A small CTC image transcriber, trained from scratch.
Training: soap at rate 0.0025, 15300 steps, batches of 256.
Rows from block 5 of a small CTC image transcriber, named by matrix and row number. Rows with one number belong to one neuron. Each number is 128 + 32 x the weight over its row's rms, rounded and kept within 0 to 255. All counts start at 0. Numbers have three digits each.
After each neuron's rows are labels from the 100 images, of 14848, where the neuron reaches its highest value: "peak at" is the part of the image that holds the peak. Only what is clearly more common there than usual is listed. The data: seven-segment displays showing three digits. In brackets: how many of the 100, against the usual share in percent.
# fc1: MLP up (model.blocks.5.mlp.fc1.weight, 1536x384), inputs 86-128
# fc2: MLP down (model.blocks.5.mlp.fc2.weight, 384x1536, transposed), outputs 86-128

fc1.48:149177150193204198117125075123138152151105122024137125195112113154128099165141128159176135099191142126129115167167126118128115130
fc2.48:128125170158117150129128163137118109078177139161062118148080112097164175109123113135073100132121149087128073114117169166122230125
peak at: middle left (57 vs 9.4)

fc1.688:134113157097124208134160121140080146072169120115125122136119174167131152167119124131090134172143094134114114085129141087136063128
fc2.688:125116162121079153096183091146033176124092134136133196134155223105127111122138150125079123130103139158066123109100143124075106133
peak at: centre (36 vs 6.2)

fc1.351:096109116085176140106132076094102100130149119134110115077159110140128079088135137142090133131102130110055186195186107100144099166
fc2.351:094122082134147133146098153129157155125124112154078152143179109059126091088157108078137102114088075155084128157177119121155134171
peak at: centre (30 vs 6.2)

fc1.737:139089131117159134107118153128129131128163141141133143186136175074147127127100079125077114109129148103127055150091172101144093053
fc2.737:094118090099137130072130137103148143103099122144095189133122134166141065118179067119128145144143082170103165094173160099159117104
peak at: centre (47 vs 6.2); middle right (31 vs 9.4)

fc1.680:129070113135109163135127129120168107101129185136159179106140098118126158078098123118121127122121184137079142088113130130165126103
fc2.680:074115176123134194160135077150150077117166178152069124122100107124133150145160088087175203133126153155116117097128125157115106110
peak at: middle left (34 vs 9.4); middle right (33 vs 9.4)

fc1.615:178147155148108046087128109168138139089145140123139122165181158127133083142109060124111115097143153127137133135075131141138102078
fc2.615:073135133079158157083146124091137130067095107135085119128132129135104086128184065131143123141113110185117169116201192054141126105
peak at: middle right (38 vs 9.4); centre (32 vs 6.2)

fc1.379:138192136180124160148075125145087135104110077137161109086125128171101044108146090125086079134175075034195132065119104152094120205
fc2.379:149138134063132099188140125157142174147145139117124142133171141080146134102158079068141145192120076153109138126127181163158181117
peak at: top centre (37 vs 9.4); top left (37 vs 14.1)

fc1.349:128184090103146131220095111109166060176116109150148123100123141158138126089109182207071143122112090106130136111155170139133080120
fc2.349:076089142142098144125148114109182140124071128128091148158047144139107111084120154086098175071092110138093171145129156155063086126
peak at: bottom left (42 vs 14.1); centre (37 vs 6.2)

fc1.398:146136134125148070154109173121098126120162059143183099127146146183173136121163172149146142111104123116151128101121126156160115079
fc2.398:143120067149093122117133206128186135136085150123126155144104092142131107133125046128094124135126141137149180114202112142151136126
peak at: bottom left (41 vs 14.1); bottom centre (39 vs 9.4)

fc1.203:140209124146134144133150165045130114133177142143105077110158138125172043143122201084153075071149095123200175134146051072125144128
fc2.203:145101134111139095123071126055094117118095151082153193116211178113110144114114129084140110126114140077126108132129117142168146170
peak at: centre (37 vs 6.2); middle left (35 vs 9.4)

fc1.282:118116125148147098159132119186107100114173165128153125068123110254206139098100108093155176179113158111117138167080086117097110143
fc2.282:100110155106147221147142174166172126158140160158100084117162134131152105094147131124077200108123071108139163125135121097140102183
peak at: centre (43 vs 6.2); middle right (25 vs 9.4)

fc1.629:126139078120140129179152112078161124134148078154089124195137174117141153108183133142120121079106073150103105105057123142107132138
fc2.629:128121122122108138153172089115120129124128124109091142132156140052128109184132094027111132078077169088147120188078139103063105131
peak at: bottom left (39 vs 14.1); bottom centre (29 vs 9.4)

fc1.548:145183094189116071156147089120188203125090103123097135110130128145127112109134094096114101130128159104130071134142157106167122088
fc2.548:058149086113160185083106123132185143080026110107113171095111140087223150057115144136123150114112107152132148119108065123149116149
peak at: centre (51 vs 6.2); middle left (43 vs 9.4)

fc1.760:095103142075161178144158101150054149065166156119134101132127117182090090114129160101180159127161157087078158104111141098097138186
fc2.760:107149095117131091099128134166080141126126085143144128117111131174060179133137153151152152121105090110111143132136123166143166156
peak at: bottom right (61 vs 14.1)

fc1.88:043170153136155129155131131134192096161129099145131122190127128126161149050128150140155145119209146173199140076122141097140121136
fc2.88:118122161125154193134128144132123184055143160110138163121080146150141083100189091093190122143113124152149122116073127096121092127
peak at: centre (44 vs 6.2); middle left (30 vs 9.4)

fc1.243:186135173074168135184159149106163112083141122151149158050160053154177169113146142124111164130119153095102131114141170133112146089
fc2.243:130138176130127111154128147126085101137173170153121101111107103149093184114100137175060139131162181115038129127129119119164122117
peak at: middle left (47 vs 9.4); middle right (35 vs 9.4)

fc1.509:174128133154143048121165169128163158121101148213222103143117105112105197124146162140137188148135152138173111154123189107117130096
fc2.509:142241129142143141128115181144116177127217083153154146113054133083192123113130130131070123125124094083109156105153106157178156121
peak at: middle left (56 vs 9.4)

fc1.235:109142122134155139119136113135155135174096147160065128130116127123121141139096161126137119114137138184131083190141110171099150124
fc2.235:130102077124130113098104076171167161123090074135123065089195102141145142135105151160150132144119136155221098121117146150125136118
peak at: bottom left (36 vs 14.1)

fc1.405:127098140137085130107149116165177098200122119109128148123147129198126128167178108141072106151130146126186140119197175128077133198
fc2.405:136054127159109112118139080123124123102073098156114107167152153110121122168143175196118156174122133136135140114145080127109128194
peak at: top left (40 vs 14.1); top centre (26 vs 9.4)

fc1.745:128063119187147106155104128148099135201191123127071119159193132129151116185122136106057172146097176120128152075137117129128224168
fc2.745:189121160134152132107114135121085137125116143127141151145131240154064137180160134165135119135140124126125147147133122155163084104
peak at: bottom centre (53 vs 9.4); bottom left (36 vs 14.1)

fc1.261:144115088104129081125096092147078137120110137113140140129147092091129121120085067129090159156123162111160076173121173111123161156
fc2.261:164087165142128142138120126144193094165063123146093147162146130152145087098097147156152146132103084066097186155110108147128138064
peak at: bottom left (47 vs 14.1); bottom centre (41 vs 9.4)

fc1.670:165133097083082136110174130105079174098156081065120115147132133170143185079218192113156131110147132160091149151116054085116182081
fc2.670:106081093087170172072099106131054035122149114129084106163139109123116112095145109177115095148133053085151150133138189108194136127
peak at: bottom right (37 vs 14.1)

fc1.347:146088092117141126167096126109133138125129136133090144141164104164182145097116094161195187118073127112081168200145119107100116062
fc2.347:149065122099120153102082102115107162073147137152053125129157167107110165121128137125115103166098139115123130154109147079130118113
peak at: bottom centre (54 vs 9.4)

fc1.230:130123174101150062037044125125167118132088134150125053130121145161101119116068218132175113141087132165148087127134147117160115146
fc2.230:066062133179171150094096140099127121136162095084130099109064096144114144135145151094137104141081165112137120099159180165177113092
peak at: top right (33 vs 14.1)

fc1.256:159058171176099100109132137163130119128118125129145100116125081136054147115138080079171067130104142106097131103104124170150186157
fc2.256:153077147130142094092133093128127087141088135120120092234095154101137154129166130122133088139102182152138162113187058143144143137
peak at: top centre (26 vs 9.4)

fc1.765:129086076173117143125176128114173134132091113052182134182105153156136120163093128177162162098142138128139107149147110099058072145
fc2.765:156118116143110178111159141128188155146110122135123112124084088068107078146110139115115056159128102144125115130144134176075206162
peak at: top centre (45 vs 9.4); top left (38 vs 14.1)

fc1.540:120143173168132121128120157135100097054154179130086175080129170255193127112086110123178174130169158108135125107122067166141147131
fc2.540:100104178130142192196168127195131111156111182168125122134133120159168085086139229106120140103112102112155228118135109126134183154
peak at: middle left (25 vs 9.4)

fc1.644:160090172126132036164106199139105127125119116103126114163104158142101116134162064117129090128111109119124167140201093132116124156
fc2.644:142130185129125110169118149139118126137135145092085083162127182142171202115182186102129048142123121089082119181142097136196153112
peak at: top centre (44 vs 9.4); top left (33 vs 14.1)

fc1.565:098166151110140149113087109162139093101167101116150195136145145202140123109142137130143128138103078134139131081122120117113104154
fc2.565:077171138143143137084163132136063157110094102149133138089131133156116133149104056107175100150120123192088148143143110112109232103
peak at: bottom right (46 vs 14.1); bottom centre (28 vs 9.4)

fc1.291:181067085127132127131057166113104129135114140106114102194107128134125165130148096126106095073081096103123139150161136129161117124
fc2.291:117132087102121102139176149129119145157137128063160096119129171132195154121153173076176044105132174128130147155117049130103131123
peak at: top centre (38 vs 9.4); top left (33 vs 14.1)

fc1.607:069173190151106116140132087088146138149110128110114183109110081089127111136105069189159089132133128151171109054150174158127106199
fc2.607:137139147129166128100131171119164152110068094131128128129051123179144148047103119167115100077120156157130113124090133074046119111
peak at: middle left (43 vs 9.4); centre (36 vs 6.2)

fc1.381:138181106125169098151164129128149095126157134136217143145064157199137107113134088155070125113197100078110102104125138125088176139
fc2.381:124164108037127090131150079100122142069132116130138138090183154093143151141114104101107130086160168083179173130071124099185149122
peak at: top centre (26 vs 9.4)

fc1.463:126108173143142161105148162116123106127175083134050095195148170087144080105096162119135114129109121144122103145132068088127131167
fc2.463:154132158149133104192087130105176127115125105090169120164097077171088177135164043155164120128083131142175157178099153123168094132
peak at: bottom centre (47 vs 9.4); bottom left (35 vs 14.1)

fc1.399:131079168147157140129152112114049150059126149112152175047128147072142119121080163042148176121146120148126158073164109139123086064
fc2.399:088127179072146178151101101155128123120125063175054089157174144167107153130129182142175116138078156131117121122085153132129128152
peak at: middle left (48 vs 9.4); middle right (33 vs 9.4)

fc1.528:115124121112128116141125158148128147086072116128063146132123092141132123099175113145189203106127108129162124115146198085115143086
fc2.528:129159120162130177127115142148076151141093124151127085164152131124142124173072139125149101163074119173129103079155123164128118127
peak at: bottom left (32 vs 14.1)

fc1.144:127134145137157146133128144109124155053158054119012107147098084216119097138062191147165148097108063112112150137129110114110111088
fc2.144:116062138116069167121108120123122119118107140127154114143113074175102161118141140146103170123114152167163178136134135187122134147
peak at: bottom left (47 vs 14.1); bottom centre (45 vs 9.4)

fc1.27:133050055110147170170105125131074114138168102139105100165120137158130138162150106087108143079051136112080053136130139164113154149
fc2.27:082177099109118132162153050127136146166127145117117107082171142125105158172135135116185130076150144032164080124092130126021101116
peak at: bottom right (59 vs 14.1); bottom centre (40 vs 9.4)

fc1.372:130049159180125135108156164136098124117127092183102093122129106129146111080177138093086066143151129125112138115120085137180146156
fc2.372:110198083133162120179140169160114169133124121171142099121158147171095105099091122177110152179178146127088069135142122124150181145
peak at: top centre (35 vs 9.4)

fc1.360:139099120212098127148108151157165130141132134178173123106139132213163122184145083104149165087154120180090169104132091086151174054
fc2.360:144128124220049086157079063121155109147168120135095165173150120150086123178190094112118079122184131095115087096118116109145121175
peak at: top centre (43 vs 9.4)

fc1.630:058150122057131107159152148143122156097117138119100124089142160116138140198143165164161100082120123132094177077142157121104100142
fc2.630:106184096129172121133124106155123138166153092143106103097175158127078070183102199179146146186029112162105134147165127143103115131
peak at: bottom left (47 vs 14.1); bottom centre (44 vs 9.4)

fc1.46:140077121111103121128121174164170146176138100109132117098096110149137207169149099098129070080135102115159137125117169136199182129
fc2.46:138111118110131136117140122148098088111083141121142076146090147104176168126165171117138021152127161188139110145154076156158150139
peak at: top centre (50 vs 9.4); top left (37 vs 14.1)

fc1.696:165156129184166141138141149131083101115146168143101104166136154145165078136063095108186148139137084110150196171137107170134091136
fc2.696:115124111089100135165143149162179102228135136114103095170176157231137129127124134075135164083091128102126163139146126144158114128
peak at: bottom left (42 vs 14.1); centre (31 vs 6.2)

fc1.95:121040112137120188183105123116079106110139088148115129172142090107077217147171134067151108054112121124080087123148136140125105139
fc2.95:091095099113091128136135116100101128131125121149127090175114143127097150128138111120164064108140142243057096150057144113121121153
peak at: top centre (28 vs 9.4)

fc1.762:097103139178165120202057135116100197147145075167106117106114127118176129143112107144138128038175152123078099120143186184145118121
fc2.762:127095126117100200141113085146128130127138120132132139130110130224127130125122110153186133102131178128134156144107133197078118108
peak at: bottom left (51 vs 14.1); bottom centre (47 vs 9.4)

fc1.93:178206099159128070148146105115128202149126125105072121164123074121134170182142127109041089142106122158129193146098123128050166156
fc2.93:139111190135108111117144145098098144137138194082090082184180121036137107163169138123122108135114169084159070165029173058121132123
peak at: bottom left (42 vs 14.1); bottom right (39 vs 14.1)

fc1.397:120101173123126149146141113135094138101150090122121099132149127158169136136157101130128158080130126125146134165113102141151135131
fc2.397:132153145073115166095108119121114105171153152059170141127120145122125119142106055131138172107167093107127193120127171157093026146
peak at: bottom left (54 vs 14.1); bottom centre (37 vs 9.4)

fc1.581:118067148103132110102097115138058117119146124090142194080096055134115082078192158054132115139148137146190135080163084107120149117
fc2.581:077132086111106119153121114137115093135159141139158110127175140068178119161075108071129063134127129109124120103144066137154166193
peak at: top centre (40 vs 9.4); middle left (25 vs 9.4)

fc1.226:100140121089095137198128133174148141178101088118237118120111078171106124155138174110097072118144155098131107139102117132141120128
fc2.226:119110069066083120108130148125121117071126134123129129135122127066145142138125141148119125218165173130146092103075113100164157073
peak at: middle right (57 vs 9.4)

fc1.730:120139115125142154136128088111067107119207126169091130179128117220176104116169135091109122093106123169080183115117171127104111127
fc2.730:104079117133076121129161110124117168157162133160146136136119179100090158135148107082143111087098126108093129160011135113087106110
peak at: bottom left (55 vs 14.1); bottom centre (41 vs 9.4)

fc1.544:092156076247086104150171110120104095149122118116111086156065087179156149127130080117136110142124089103101134109182111128146135185
fc2.544:131150102198103117090085090144128124161114070156149103134144201118145143132192117144076152131126155094166138142109092158116127124
peak at: top centre (46 vs 9.4)

fc1.394:134096123183049135152159135137130117107088108146122076121142187117119143116171080135141148192106148127101173127112199114127119146
fc2.394:135120158126122129241131121167160094137123127123128134124081165149127140162218112132153086094103046146137103143127126195127116136
peak at: top centre (39 vs 9.4)

fc1.357:138143124133133191083134126148162145209143114137118125140085136198094130128124094095154118155163139088148085123131176189112122123
fc2.357:142189217121075176053108135128106135141142155145174115128087183139148066152112093133126131130123138117126129104109126175138151089
peak at: middle left (37 vs 9.4); centre (28 vs 6.2)

fc1.542:133122095119114184079172104140180134076071132129108123115044113122136142169141123104128127140121155156136080113111108123130122103
fc2.542:130148131163118145152143128128107122117107142140110218113138083177147116194105149158164173088190115175198060125120144123177109160
peak at: top left (63 vs 14.1)

fc1.390:124112101201136092154158103169154144184096106133207151173132122110132130149147123116138081127093093149131092138180114080088136187
fc2.390:117137079123112130082110074170109099123097066185136099156118178131106159102179166166117218115135167138148155148083086147131104141
peak at: top centre (29 vs 9.4)

fc1.150:083094100133123122130112132051139206120123113131041087022094124124124186107124074183070153207127110137105104064115126164113199120
fc2.150:150159159129089064175129133140153119163050127072142129128136088188072115091081155135186138135140082129119157117121143148138117100
peak at: bottom left (54 vs 14.1); bottom centre (37 vs 9.4)

fc1.460:130082145133122167112109201104139128068148092139188107133144190138134123105119139114060147104122121090131138122128128127151161167
fc2.460:134172114110128104051187160130129125125131138125087103101093216112164145161109162120106137138133130103135095078089126114134170127
peak at: bottom centre (51 vs 9.4); bottom left (48 vs 14.1)

fc1.561:170091096136091096162145179137154122149160141150111128117051096168151140084163164128171099128141144136125127209169101078137116088
fc2.561:110107095104139169135145151138084089135126128113140074117107153154206171056143129105128051099091118207209177157116074071233174175
peak at: top centre (46 vs 9.4); top left (43 vs 14.1)

fc1.162:081142149186151137138069092117156135132115101209132136105103105143119120143139162057129110117152076092179132134152087110196154122
fc2.162:124131134154128133162052118110113140119104125142131142127174108130103071066138113098127131090138057088119145167098153086107036123
peak at: middle left (35 vs 9.4); centre (30 vs 6.2)

fc1.111:163118120130147121177091071199115120069129158150160126116131146198109074132133093099126164101182094061143083093130127128147138111
fc2.111:094132124062117013149108076194109144139092116030151136121210178126155153128116059086124161049176123103139162092079143147178121117
peak at: top centre (47 vs 9.4)

fc1.533:113113133123115122092130147149110156076124107104120171145108136136118136118113132232158143116138122112127167141128202037089123041
fc2.533:112136123128069153120145171172061150181065131148128166131134122109114120162066165170138121154045127163121119099138125140129121093
peak at: bottom left (49 vs 14.1); bottom centre (31 vs 9.4)

fc1.106:171128111079167145137101156116155131163168152145046116115119116150134134136168128150097162131139138168143114124151173080142085117
fc2.106:131109120148092125117126136118192134119134144115140106127194180154117213101136119095118103123100095156124155123134112147147145115
peak at: middle left (30 vs 9.4)

fc1.326:097090127154206141147111141131104092095128181175113162154108126131109129102114189129167134107140142141102123120126100158114178118
fc2.326:112170104139124124138087165089142118068034126116122127075102078135131136115110170134125148127090140194135128143151174114129127138
peak at: centre (47 vs 6.2); middle left (28 vs 9.4)

fc1.206:094140108102075097154064053123125135106162105138069097182122151168125131127131150158131108069110141175076121117093119120117087129
fc2.206:059025116118060126134187090147116221167114105143130090147155162088104182161086121066106116074071135119109100156082128107016129122
peak at: bottom centre (52 vs 9.4)

fc1.521:178059143145084083139142140149073160153108137136151185118180154070121217183126127092044133126132135128160204104142131123174158110
fc2.521:094122129093194172127105130118144135125031152135071155097101114139182148134146169130094133100144140178108131113130157131131108124
peak at: middle left (40 vs 9.4); centre (39 vs 6.2)

fc1.96:123103127206103137050131180117178089101073128125159114120070130119175104141139123158184075117132115138092159160098109207102180128
fc2.96:099131152144183077048113126124098103151071120117188096171133127164167134128159109177150148137125169103140107129139068150142148161
peak at: middle left (25 vs 9.4)

fc1.30:124108139105166126141189115134085109114202097110129101071137135184129137085121132168068112109155154100127123171124111146081205128
fc2.30:061136095099118141109169127179208168104122142125111142089199141089164135137112098092099104078137152131142151137150110129201136129
peak at: top centre (28 vs 9.4)

fc1.596:157091160155129157128126168142124128128151128195166103114140130092161121149161070162106097136124144112093102139065198082099047010
fc2.596:104095120113096157132120179145150089121099138148045208119127147139132119132195080136148140123111071142124151140145131124174130076
peak at: centre (47 vs 6.2)

fc1.690:153068139057142154146129146161142132136152140156180074083094113102055126128074075120098124113123152154121088130096139142129141137
fc2.690:068071112141127156077130135163156093130141122172124102095149137083150125097109128126093174109156148108128084090110097146107175121
peak at: centre (36 vs 6.2); middle left (32 vs 9.4)

fc1.721:119115129129113142075132185123148156129147110127109101086125116136130160164117113144100102123114078148113124145134146087162142155
fc2.721:168110110143128083141128136117137120084074113094139129148124040123141148135113130147218176172083143109134130119095152183186125128
peak at: bottom left (50 vs 14.1); bottom centre (49 vs 9.4)

fc1.214:127131104129143152129106123126090161070147125135074090044129083188125163098126127138177084115134129130125090163138083131133130179
fc2.214:121076121144089110144123118133139138144130118105149160141090121185156168125115160163123138146093125078136156112093131142108120139
peak at: bottom left (55 vs 14.1); bottom centre (45 vs 9.4)

fc1.517:082134087143118166155083112137109128129107093168141138122122126138124152093115154159133170140118117164110134127124138151187169152
fc2.517:109109080122096108173144128119161135180170165072139165091112145114149131124145170077077084080136122191195096153130096114136151103
peak at: top centre (36 vs 9.4); top left (32 vs 14.1)

fc1.736:117182078097046112141056153125163119158131125122101180101153129151158117153117138135101132123149095034160151109129039138127121147
fc2.736:127127111111073079124149123199179176124191134136128171151138107103111075175130107069107123135126101129105158040130147164195122105
peak at: middle right (52 vs 9.4)

fc1.33:164063141071082163167088091089099105129115103127107099178112174205089173135150131182146172098153122134051118145086156178072120023
fc2.33:120123103127067087112155126201056182143082115144164101084197177053058183133051140099138096132115118106120053112070123115099111146
peak at: bottom right (32 vs 14.1)

fc1.662:124096135069113097150100110100165099177178132136133133175129087182134155163172133161132125140125116125110132158125149107176124113
fc2.662:130082128147084129112117128144079115122111115110135112209123166105067157093084161077143112086127163103130128075138116115113131103
peak at: bottom left (40 vs 14.1); bottom right (37 vs 14.1)

fc1.665:094120103138097129210148146126132130166132127104152182121130128155160107160110125128039156156146111144137145114128169087081157178
fc2.665:126132095094103127128125065169173129140112123171130183141158153119112129111134172118075135093125171142176089131109078166060152182
peak at: top right (41 vs 14.1); top centre (32 vs 9.4)